python train.py --train_examples=101725 --vocab_size=45 --encoder_depths=[2, 5, 2] --encoder_widths=[192, 384, 768] --warmup_steps=440 --adamw_weight_decay_other_params=0
Rows from block 4 of the text encoder of a small contrastive image-text model, named by matrix and row number. Rows with one number belong to one neuron. Each number is 50 + 12 x the weight over its row's rms, rounded and kept within 0 to 99. All counts start at 0. After the name is the row's rms in percent of the matrix's.
Before each neuron's rows are labels from the 100 texts, of 14848, where the neuron reaches its highest value: "fires on" is the input token at the peak. Only what is clearly more common there than usual is listed. The data: cartoon faces.
# fc1: MLP up (text_encoder.blocks.4.mlp.fc1.weight, 768x192), inputs 0-191
# fc2: MLP down (text_encoder.blocks.4.mlp.fc2.weight, 192x768, transposed), outputs 0-191

fires on: "with"
fc1.363 106:40 49 11 56 48 81 62 53 48 50 36 46 44 62 59 58 53 45 53 59 49 33 57 44 54 47 38 25 38 37 43 55 39 45 49 42 57 60 73 44 55 71 47 42 60 60 60 44 39 50 57 47 60 36 45 54 44 80 40 56 54 46 45 45 70 45 65 46 74 29 43 41 52 69 30 49 60 30 39 66 37 48 44 32 46 50 55 53 60 34 51 67 63 56 52 52 59 56 42 44 39 33 46 43 40 36 47 59 61 49 45 64 58 84 69 51 41 51 60 52 52 54 39 41 53 36 64 39 69 41 43 52 56 48 50 58 40 44 41 42 23 97 50 42 37 59 55 52 48 59 62 41 48 67 50 48 58 70 42 62 53 58 59 39 58 59 52 58 54 49 47 69 59 46 47 65 68 35 32 24 67 59 23 42 61 34 40 28 48 46 49 62
fc2.363 190:51 59 48 44 57 70 63 54 51 55 49 58 49 53 64 50 64 41 71 59 38 40 46 52 61 44 42 47 33 48 35 34 28 20 50 50 42 49 73 52 59 59 49 49 54 38 53 44 36 51 60 48 53 46 48 48 27 69 43 60 53 61 55 47 57 51 82 48 59 36 27 52 62 61 24 48 51 32 36 70 42 52 40 49 40 36 56 56 58 27 43 63 59 66 53 48 56 57 46 31 40 33 42 39 43 38 40 66 64 65 48 54 77 86 56 55 48 56 74 43 47 55 39 45 43 33 63 56 51 31 39 66 50 46 50 48 36 40 60 46 14 75 45 45 29 46 53 67 47 42 51 42 57 58 54 59 58 62 38 69 51 52 56 28 50 70 40 74 57 43 44 58 59 49 50 62 69 40 30 33 65 59 27 51 64 38 48 32 54 49 48 56

fires on: "angry"
fc1.524 162:53 45 75 50 58 43 47 48 35 71 42 53 41 44 45 12 58 57 52 85 25 52 50 44 37 61 59 44 60 64 71 45 50 36 42 47 45 57 55 64 47 55 41 36 61 47 60 47 61 55 53 33 48 52 61 76 51 51 47 47 46 47 51 52 40 56 38 48 58 54 31 54 49 52 37 50 66 66 48 46 37 37 35 64 48 48 50 58 74 43 62 49 56 68 51 55 61 28 61 51 60 72 51 52 33 49 65 68 58 39 71 55 50 47 54 51 58 49 51 50 58 38 72 49 53 48 52 48 44 23 44 64 41 49 47 67 52 46 52 50 58 16 53 48 51 53 73 42 30 51 43 52 80 70 47 48 36 51 44 47 53 54 46 56 50 59 37 52 60 47 48 39 50 44 53 56 59 47 54 55 27 70 52 80 64 02 49 18 53 74 50 43
fc2.524 314:56 49 71 46 63 33 51 46 42 72 50 54 34 47 48 12 54 51 45 81 30 51 58 51 32 46 53 45 51 68 63 34 58 43 35 53 51 63 50 46 49 69 52 40 63 54 44 63 64 54 47 18 52 47 48 67 35 52 51 44 40 54 53 51 41 68 40 59 57 60 50 58 45 61 43 62 71 58 55 51 27 33 39 60 39 37 51 62 68 47 58 51 45 60 39 50 72 43 57 52 68 64 58 49 52 42 62 78 44 47 65 49 46 38 33 50 53 61 46 46 58 59 58 52 37 38 62 52 42 36 45 66 33 51 48 70 39 55 51 48 52 31 53 37 48 38 77 41 24 54 54 40 62 57 57 54 43 41 41 46 47 58 58 59 48 61 52 50 49 57 49 30 57 31 51 50 55 48 42 50 27 62 53 78 60 10 48 16 59 84 50 53

fires on: "angry"
fc1.493 116:46 29 59 47 36 60 60 43 54 29 59 69 57 54 44 63 39 49 57 39 31 62 34 45 48 45 46 51 47 54 39 58 61 30 39 55 63 40 59 45 70 48 38 49 53 65 51 11 63 68 48 61 39 45 60 45 53 37 54 58 55 49 38 64 44 56 28 30 38 60 61 54 46 59 35 47 35 69 56 54 26 49 47 52 32 51 72 49 43 39 41 59 83 47 50 35 62 49 59 66 50 52 33 48 59 56 49 73 54 48 34 38 33 51 49 41 61 37 32 80 77 52 46 59 54 55 62 46 58 62 46 53 74 70 66 53 69 36 66 43 68 39 41 55 32 43 56 34 54 59 51 52 53 69 45 51 87 52 52 61 35 48 61 48 39 55 52 47 54 54 36 36 19 46 53 51 48 44 39 54 31 66 53 66 64 52 51 61 50 70 47 53
fc2.493 027:54 53 51 34 72 41 43 84 43 73 41 45 54 56 85 50 64 44 37 56 60 42 70 48 48 40 50 62 69 46 57 33 45 70 54 59 47 61 39 47 32 71 76 60 52 47 42 78 54 28 51 31 68 48 45 57 38 45 44 33 54 43 57 28 45 55 63 52 74 40 44 64 42 42 57 49 56 46 47 45 53 43 51 31 75 50 24 47 52 59 45 54 28 60 46 59 49 58 45 40 40 50 61 66 56 47 43 31 41 55 57 60 72 37 46 63 25 67 57 12 42 40 43 42 68 44 41 43 34 45 58 46 52 34 37 58 27 57 42 57 45 51 60 30 67 55 45 64 49 27 51 54 50 42 47 53 44 50 46 50 72 66 44 42 69 41 47 55 66 61 63 61 58 60 55 41 46 57 58 59 50 35 43 51 37 53 39 60 43 38 60 45

fires on: "with"
fc1.588 074:43 70 38 53 38 64 55 70 59 49 59 58 43 51 66 69 76 26 60 66 25 55 40 41 40 52 57 54 38 49 28 29 34 31 48 48 31 32 71 43 82 58 45 50 71 28 47 49 32 32 52 33 66 57 45 63 34 46 37 56 57 53 51 46 54 57 68 62 46 57 29 47 62 54 42 65 63 30 36 59 38 59 55 57 49 54 65 52 50 30 30 51 62 52 65 60 45 56 35 41 60 55 48 50 46 34 39 68 55 49 49 64 74 80 58 53 42 34 55 47 55 39 45 53 61 46 33 31 62 37 53 55 52 51 35 51 36 37 46 73 45 61 42 52 53 57 32 50 44 44 45 25 59 55 40 51 39 58 47 45 40 74 66 37 50 50 47 79 58 54 55 57 60 45 45 61 59 40 73 38 41 55 46 56 42 63 55 38 48 50 34 40
fc2.588 080:52 71 25 52 49 51 66 61 54 54 60 52 37 41 61 47 70 20 48 57 38 49 28 38 56 54 46 41 34 50 19 31 33 24 55 28 43 52 81 47 67 52 47 45 70 27 41 34 40 45 55 46 59 62 53 55 38 68 46 50 48 63 50 39 66 47 64 47 36 58 35 46 66 67 43 63 65 40 34 64 47 44 55 58 55 59 62 58 53 40 51 39 59 58 56 55 54 66 30 44 59 46 45 43 40 24 34 59 53 58 37 57 74 95 53 45 41 47 53 53 57 51 49 52 53 50 54 47 67 45 44 60 52 51 40 48 39 39 55 53 37 70 44 37 48 47 49 41 55 55 46 26 55 72 49 55 56 68 40 61 42 64 52 42 50 55 48 90 54 44 57 48 61 47 56 60 55 34 51 29 54 54 30 51 43 54 54 36 56 62 24 52

fires on: "angry"
fc1.358 076:50 51 67 52 50 38 44 41 38 70 43 42 60 55 43 12 57 49 49 69 43 39 48 42 42 52 53 52 60 61 63 30 49 32 51 54 35 62 53 60 60 60 48 46 46 56 54 52 62 50 50 16 29 38 54 77 61 49 50 58 42 52 37 45 32 52 38 48 41 45 25 61 58 67 25 50 68 66 49 49 33 41 36 57 52 48 67 50 77 45 55 46 45 63 49 46 63 30 59 41 49 37 59 52 55 44 61 68 46 58 61 58 60 44 58 38 48 61 45 58 58 39 67 38 54 58 55 39 40 51 56 59 38 29 62 67 42 29 46 47 49 31 61 39 43 59 65 28 29 49 45 43 73 63 66 62 47 52 47 54 65 63 57 55 50 61 42 46 69 27 59 32 52 36 50 47 46 51 62 59 33 60 51 85 55 18 54 21 46 49 54 40
fc2.358 138:64 47 47 41 58 49 37 64 51 68 50 49 43 47 55 34 47 57 42 86 44 72 50 62 49 57 49 47 56 58 58 53 69 59 50 35 48 46 43 79 42 28 34 32 41 51 62 45 62 51 38 43 48 45 50 72 43 62 42 53 52 38 57 57 43 51 37 56 23 67 50 51 44 59 41 51 47 60 41 45 38 52 61 60 50 39 33 57 57 33 63 55 53 61 45 60 63 36 63 57 40 74 63 57 47 43 63 91 42 20 62 41 35 36 39 52 69 48 71 61 52 64 58 44 44 54 49 36 49 37 47 56 52 56 36 79 41 55 67 48 60 33 49 47 60 48 61 34 34 41 43 60 55 58 41 57 37 53 36 45 43 72 55 68 48 55 57 47 43 54 61 38 45 40 49 58 59 62 51 30 29 63 33 62 40 22 35 18 67 72 47 46

fires on: "with"
fc1.215 088:42 63 46 49 66 37 48 61 29 47 69 53 48 32 46 41 38 45 38 46 47 23 41 38 61 41 45 53 48 48 34 44 53 43 38 42 39 43 49 43 57 61 54 40 48 41 37 49 37 41 41 25 32 49 57 41 48 51 64 56 57 48 40 34 60 51 37 54 53 42 33 49 61 45 64 24 28 46 36 55 82 48 46 40 50 60 60 33 48 55 71 60 57 52 47 41 66 60 46 70 47 43 66 56 74 45 34 74 57 56 33 60 37 42 42 56 70 46 42 48 60 47 60 29 38 46 34 52 50 53 72 35 59 63 34 34 75 44 54 48 34 69 51 56 73 60 40 36 39 61 43 37 55 65 54 72 58 32 50 39 43 63 66 31 63 62 75 45 65 66 37 59 58 47 48 71 49 47 34 43 55 45 56 66 49 18 41 47 62 31 43 65
fc2.215 020:38 47 36 55 45 62 41 60 54 57 46 48 60 56 30 46 47 45 63 50 47 72 56 68 45 46 46 44 44 52 49 39 50 59 41 63 55 54 71 52 58 49 74 74 55 46 60 57 60 48 30 49 43 40 36 59 59 55 49 60 50 42 48 63 51 49 48 60 59 43 63 52 63 71 44 66 46 41 55 43 31 44 55 36 28 53 38 64 42 49 41 51 61 54 45 58 36 38 48 40 56 39 44 63 43 40 54 55 59 72 45 44 81 51 30 63 13 68 51 39 46 45 56 38 86 63 68 35 61 53 41 44 57 62 48 58 21 43 37 36 63 54 68 52 45 65 57 49 43 40 52 57 32 48 49 42 41 72 55 66 60 39 28 48 56 31 26 42 73 43 76 43 44 54 39 50 36 41 68 45 34 40 52 53 44 54 95 42 59 35 65 45

fires on: "angry"; ","; "<end>"
fc1.279 097:10 34 74 44 32 48 64 57 65 42 52 55 30 71 55 69 55 43 71 47 29 60 66 56 34 61 29 54 59 49 26 54 58 44 45 53 49 40 64 62 38 34 41 63 45 60 53 43 67 52 33 28 35 50 69 56 46 42 52 57 44 48 37 55 45 60 38 40 38 62 57 47 60 44 50 46 28 51 51 68 55 37 59 43 44 65 69 37 40 37 63 52 61 44 61 44 55 53 50 49 59 61 29 56 67 55 41 49 34 33 54 53 44 56 44 46 59 53 43 61 48 41 35 44 46 38 61 54 46 66 42 66 68 67 32 41 66 47 39 65 51 48 61 32 39 36 65 55 49 49 48 51 61 52 30 56 40 53 62 84 27 50 60 68 58 41 50 26 53 26 28 66 52 42 43 63 40 45 46 53 30 65 65 43 52 30 47 52 54 58 46 69
fc2.279 024:72 45 55 54 57 68 45 51 24 53 51 46 59 36 67 43 54 61 41 62 52 49 54 42 53 35 48 69 29 40 55 34 38 45 62 63 50 48 43 54 57 76 78 51 53 39 06 43 48 44 67 28 61 68 48 45 62 58 45 54 53 60 62 41 44 43 54 51 52 42 50 58 49 67 39 52 43 34 70 45 52 43 43 60 48 56 25 46 50 48 35 57 45 62 46 41 57 41 46 44 44 48 54 67 45 52 41 62 50 67 55 51 61 24 43 67 09 38 63 34 47 60 50 54 58 56 32 44 64 45 49 44 46 53 51 55 14 45 64 35 46 60 28 46 63 58 47 40 62 23 61 47 53 46 52 56 62 60 63 34 70 48 43 39 80 39 56 51 33 74 81 36 49 57 65 56 63 58 56 53 41 49 41 55 51 49 65 53 48 41 41 39

fires on: "with"
fc1.368 073:32 64 23 56 46 60 53 60 52 37 55 66 30 56 67 42 54 29 62 58 27 50 42 53 53 37 57 53 46 40 33 46 34 34 63 49 56 39 66 32 81 61 44 35 77 57 53 34 48 53 51 38 54 53 32 63 33 63 46 70 47 55 47 43 62 59 68 48 44 57 36 46 50 72 39 67 63 34 50 68 73 52 63 46 44 57 67 40 48 48 49 43 63 37 58 63 36 65 38 34 62 30 28 43 59 28 38 65 43 52 50 62 53 73 56 52 50 60 67 47 49 29 41 53 47 44 50 37 49 56 56 56 69 51 41 51 58 30 36 55 36 75 54 55 32 52 66 43 61 50 35 28 53 65 46 68 26 55 55 48 36 74 59 48 49 70 55 59 59 48 50 45 49 48 45 49 49 32 64 36 47 55 52 62 31 45 38 38 40 59 34 34
fc2.368 082:49 70 26 50 54 63 67 54 52 41 52 61 37 49 65 40 53 29 46 58 38 49 31 50 54 42 53 39 44 47 20 49 30 35 59 44 50 44 77 38 63 51 41 32 78 40 46 27 55 49 50 37 60 62 41 57 32 71 52 60 43 68 49 41 70 45 65 50 39 62 49 36 58 65 41 65 74 41 35 64 58 49 63 43 51 47 67 37 46 56 56 38 68 53 50 63 44 69 33 35 66 37 38 37 48 33 39 61 54 61 36 71 66 79 53 48 46 46 58 48 52 39 60 55 56 55 53 40 56 41 51 52 67 45 50 37 46 44 39 54 43 70 41 39 31 61 54 40 58 61 39 31 54 60 49 63 37 62 44 61 44 66 59 42 51 54 45 84 61 48 60 41 58 61 55 49 54 32 51 19 46 47 39 64 31 57 49 38 50 58 24 34